A small image captioner, trained from scratch: encoder patch size [8, 8].
Rows from block 5 of the image encoder of a small image captioner, named by matrix and row number. Rows with one number belong to one neuron. Each number is 500 + 25 x the weight over its row's rms, rounded and kept within 0 to 999. All counts start at 0. Numbers have three digits each. After the name is the row's rms in percent of the matrix's.
After each neuron's rows are labels from the 100 images, of 14848, where the neuron reaches its highest value: "peak on" is the class under the peak. Only what is clearly more common there than usual is listed. The data: flat shapes of many kinds, plain or patterned, on busy backdrops.
# fc1: MLP up (encoder.blocks.5.mlp.fc1.weight, 960x160), inputs 0-79
# fc2: MLP down (encoder.blocks.5.mlp.fc2.weight, 160x960, transposed), outputs 0-79

fc1.44 119:484529491489551501495520519457491467491513507467494500496470478473507459515488470474498502478501498507487516519495523539440529466527480497485510458499517506532499512529522521504541478496463458483504509530514528520509519536507502473472516502
fc2.44 131:508495510446497505494473503495475491485505465479477514538460542551510506508558507543519485477506486463499491496445481509536512512508463513493492479502512491461529466492482577499526541500511501546545545477456487513504504492471482467506479492
peak on: ring; gear

fc1.340 123:465521528474498470502526529486496497504508482455488469514436504467500510524491495500519522453506498505474474556480515503503486519485486476531499513490520462492524494533484524514520496487539518561504502524482524478473551511519472542533487486
fc2.340 132:546514503498488474452464499505427502507459525472472479524473501468498508498445519499504498494481447507500519548488489493458500529513493524481511494513480492510486451524500508458473479526475539524488546462491503495506458485518488508465510483
peak on: circle

fc1.5 116:525508499515500491494493497466508459460484464460472474517495459537498495499501498521488478496511505479466574545528511518537523502488506487503502454470457506484485493481503503496496491505496494504488488490473464484523511475496464522500542496
fc2.5 127:458469481548478486466491458496531485461471528445503503468518497442514506496499500506500524547524529512526479502515483511498525504508481476514489486529450498514441533523509461501547488467478473469490493504472521480501498496485519508529531457
peak on: flower

fc1.186 093:504446480513496514534489458517500502470503538450541516482510518489503481487500459508524515549500468529540486516516486496488491519490531486521507520465495500508523529515523529513476511453478480523459527515484506527499550510493520486480480503
fc2.186 089:492451496565483476517520442467528528507545471531517493483586489542480503495495519509479533525517525496521497501490503504536519505481484498515485497546488550485518517474476451498532508502493504490459506530500476499500487520435490506532517490
peak on: flower

fc1.71 125:512468492497485470473527516508506492495507516503476499507443527493514524486538496516503509488499502501466468519487518466541498543501503467521473506489510516481508499509497525532488472483529540546507563510515517491540499495493505518518486519
fc2.71 123:468541503446520499513513513504477537460501501473496493487468513483494498514459483507507507462508506513545531517499513507474486504537495500470484502507516465497495460526498534433514502539538503495471544496468524511444510502509482512489476459
peak on: circle

fc1.757 128:504522507458467456480505496514521452516512466483491536522513478487521549534524529523502489502504499495480520558495499523517510516479533494505511469480515504480489520542453544521524514464496503539535511507530479500576517518492511515514461477
fc2.757 123:497534512469511496549504535497474462493487478480488489479461508472486499486523501496542469465488483465544513471533499532478534492542501513513494514507488509492496453513479537446524478503508530485504504502462493512499511501497493533507510472
peak on: ring

fc1.545 124:484498473471478469510502484487518548515504524515535492489530483497518503528485483469507540491519533470513502494483467469453476498533497499478492534479534488499476533582470512517504520445463508476545508498542538480483543517490495495490509477
fc2.545 119:511531554497505511495499518500471493489452547460452517468446521494486473496534467505506505477515501464497489484477534513515485497507484501482484510482475487494493479492477485450498488513572513479461505501480517499474531526473501499542535482
peak on: frame

fc1.335 112:490519479515504495480499490486499490533506460527494529490539545487482509539500449510493514437515537485513494532470527529500488461516514487483508463493523467476540481484473497504502493533542533531456473501522503526538518494534472479500516480
fc2.335 100:508507523505486485472526503527487523520501496527534501487452482530506487496456544505516520481516511500502507544498502517556499485532491514498497494515512475522441476501499475493542499519532502433478490499468511507463508508445482504531499472
peak on: circle

fc1.512 121:507533492497488483462512533514500522523489483473500498509527496518452477550507503507534480460486479494487486530514532519533503450472485511515568480505459489491492497501493516491480463507500520489508535513483513522534492503524478509525468485
fc2.512 121:485495552491536483488486494514462540487505474516489541515458485516464473517489467507488494470509511524547513514512523504494457475525487489499472501481501480524526463500533469426488502557563492484448531474455544483457489510471487499521506482
peak on: hexagon

fc1.640 112:527509556497486492505515548472491481518490450479482467509495482475487539479512497534464510549502476518495481518488558529528497491524503506511496521492505509487477505485513508517475468502464528546471506495494517514482538502524524488557500523
fc2.640 117:520534478489465529492526529495487504491485520496524507490472524481499500511476520515534466498502472480507499484496543526542519533510450520498537510498508560494483533493487464496485476477532470456495497525486537526480486512492506484497413484
peak on: heart

fc1.488 109:501529491452505498495469491456524515514518527463492491517480492528484508506458475504513513454499535513492521502509466488566519536468526489539505504478548511515508528516522510503514530497455476511553480510481503535563482493516525511488450498
fc2.488 114:535539489449523486492515496499462503507465489494493486522447515531494486503517499510538517478511471534498500513472482520462510495525485498472507492525487478483549478502470531472501466524490522509525544517473487516518508528474497510475529465
peak on: bar

fc1.32 116:505468482491501511508483505472498508559491491484511485488480499514508514485540486513501486535500512498499505497526505491511502507515519529507497499488481508512466525501493541541488498477507536499549532497501504505548501495520544482528508500
fc2.32 135:529563520453463477485549526510487492482499478505473500502517518447483502476474517500506503531497528514493482524471540535508524508489502493502466509482529505509488522489525456508491501519485509514485467511542558504532505487434509518493466510
peak on: gear

fc1.99 106:482469529502508456534504512489499521509504516503506493516529510523497534477524500496474484538513480483516428498521531493553497507502524477509504505491460506503484502505509507540517492505506501497481545524494528479464541520500528517584551535
fc2.99 124:508523486492423510454504498509484472502474542498508517512524487459498492492458537500504500537490519545523480487510484490495486506455470504486499494526507499514479547514484431517454509427470491459471475472507549503534524492490514467460508496
peak on: flower

fc1.290 097:479488482549522470529528463528471520513488509472498493477471498457493483497497468486550506486497496473486485505486514522508492475530487467517510537488474466505525474505506505493496466547508496461473510505494543524507494513519478536498491488
fc2.290 101:488542517506528497514472521491458491463509506499504497513493498508514480500519478505518481485528481535539467561481512480469476515526495505487503487481532495533493462487466537480514493465574507552493541470471542490444470545521461510539525489
peak on: hexagon

fc1.732 117:502462474523467468514553503497494514567506568486525444518534521528509504478480513483491513517512528488479503492531498482515491510470575473472466513493500510506508503500526487520507527446453514459506484511523539489517557509500518493511510471
fc2.732 123:514486501496458523491469481500493492485479494467465493475484523466471486484473514515522517485523509495513516502494508522493448516486468500486467520474489514486507504512478441488486491469534527513437468511491567486516490511522533506527507491
peak on: flower

fc1.620 116:513474485467483498501498522520508483558508518502490483503483542499470514497501496500504481485453500482473485502528512513505498481506541528507510465521479502513533519482482482486459486483535528484446545499499520539500510494516490499517508487
fc2.620 104:496509554479571549482500490506501532510523504538509476477508479543485498487554490521520502455497532504517508520511539488460484473463476508516497519498543472484539449499533531481534484524559503486482534518488502499464483481467488510520508504
peak on: circle; hexagon

fc1.660 095:504527483467507497513474491487515520485497531469531516484483464534505514504470480472497559507515517546515525505516478501578485545499526477489489507439530536539450537508514514508528511496488468510501468529508518474524494504544475503516467508
fc2.660 112:513521452483474537501481528501530468503481527528498466487497530472500539501501524485479476500476489512478522450516482498452553507534476484512467497563498518542505511526471515529497466468485472489510525531499518538519508523516504477475503483
peak on: ring

fc1.395 125:514517481460494505459533515470492527543504493502509523523491516480475516549477471504515514461498530470487465543488528518514513461506529533473534464515517484507528501482476487506512508520516514511483462492515503491544485493554466471485498480
fc2.395 114:507546548467496483488541538513480497541527486573520499553475507502531501489482492469504491437494545518496477531487534508554509460494498491497484514490535494518502485478499459492523507512535510450478473501430507474516491511477501500507519467
peak on: circle

fc1.333 114:469488518470511504496499545461504486503470453505460483499491479526511478503490527481537503457483457513506501503502492494491502518479483555493517448527468442551500481493437521476487496529466509495475519537467471525496533509516501484508499456
fc2.333 122:495503542495517480485493540522498523488550470467500516486448509499489520528491483479467525523495480562500520548533514511504516516476514498512510511484499530504542509509491515451518445501561470519448530496493538516455481567501500513475488511
peak on: hexagon

fc1.621 110:471506502473541510511493546481487514517508472452472513510507502517460476520514501469514489419456469528481498517514519520527511480483472482477511459538522500538525512486488505486478483512504483505530510547506500558482496503500494467511488485
fc2.621 116:485504558468507469479477474493485516449517502493494501514471495494486514485487496526468468485503491490572504540480493512497511502506507500515493503513492432477525420509523528495554509544520504543503533480476495511472500486442494497487491489
peak on: circle

fc1.665 127:484480482484518500472487518484472450543493489445526502512457498491506509499500518470504537508471503523469465498509512506440509456472486481515509515487511513548473499487526512492486495458461465523493513527511526488507508535518502517471501504
fc2.665 132:572518489473495495478523530480458505467503495500438482492463509509504500499511482495494468503503497455489487517451552479528534523512486514495511517492502554529505524509491503529513456498486516527549513511495519494531547515462521498492516520
peak on: gear

fc1.735 119:491480465491472490478514519504498480483495525480470477520496499489511524469473469516498508517498489510455479508514488470482499508487477528497535485490454523497493502485465492527460470473499530523510477526466499500482535514525491456448498496
fc2.735 121:474499532463494519493468540495445531502508479494493504482456483506502472531470507534510527470507437527513508492509500467497495518523485504509471518489464486519464481500502534469496511545571480505508514496474533493459535543474513502504451451
peak on: circle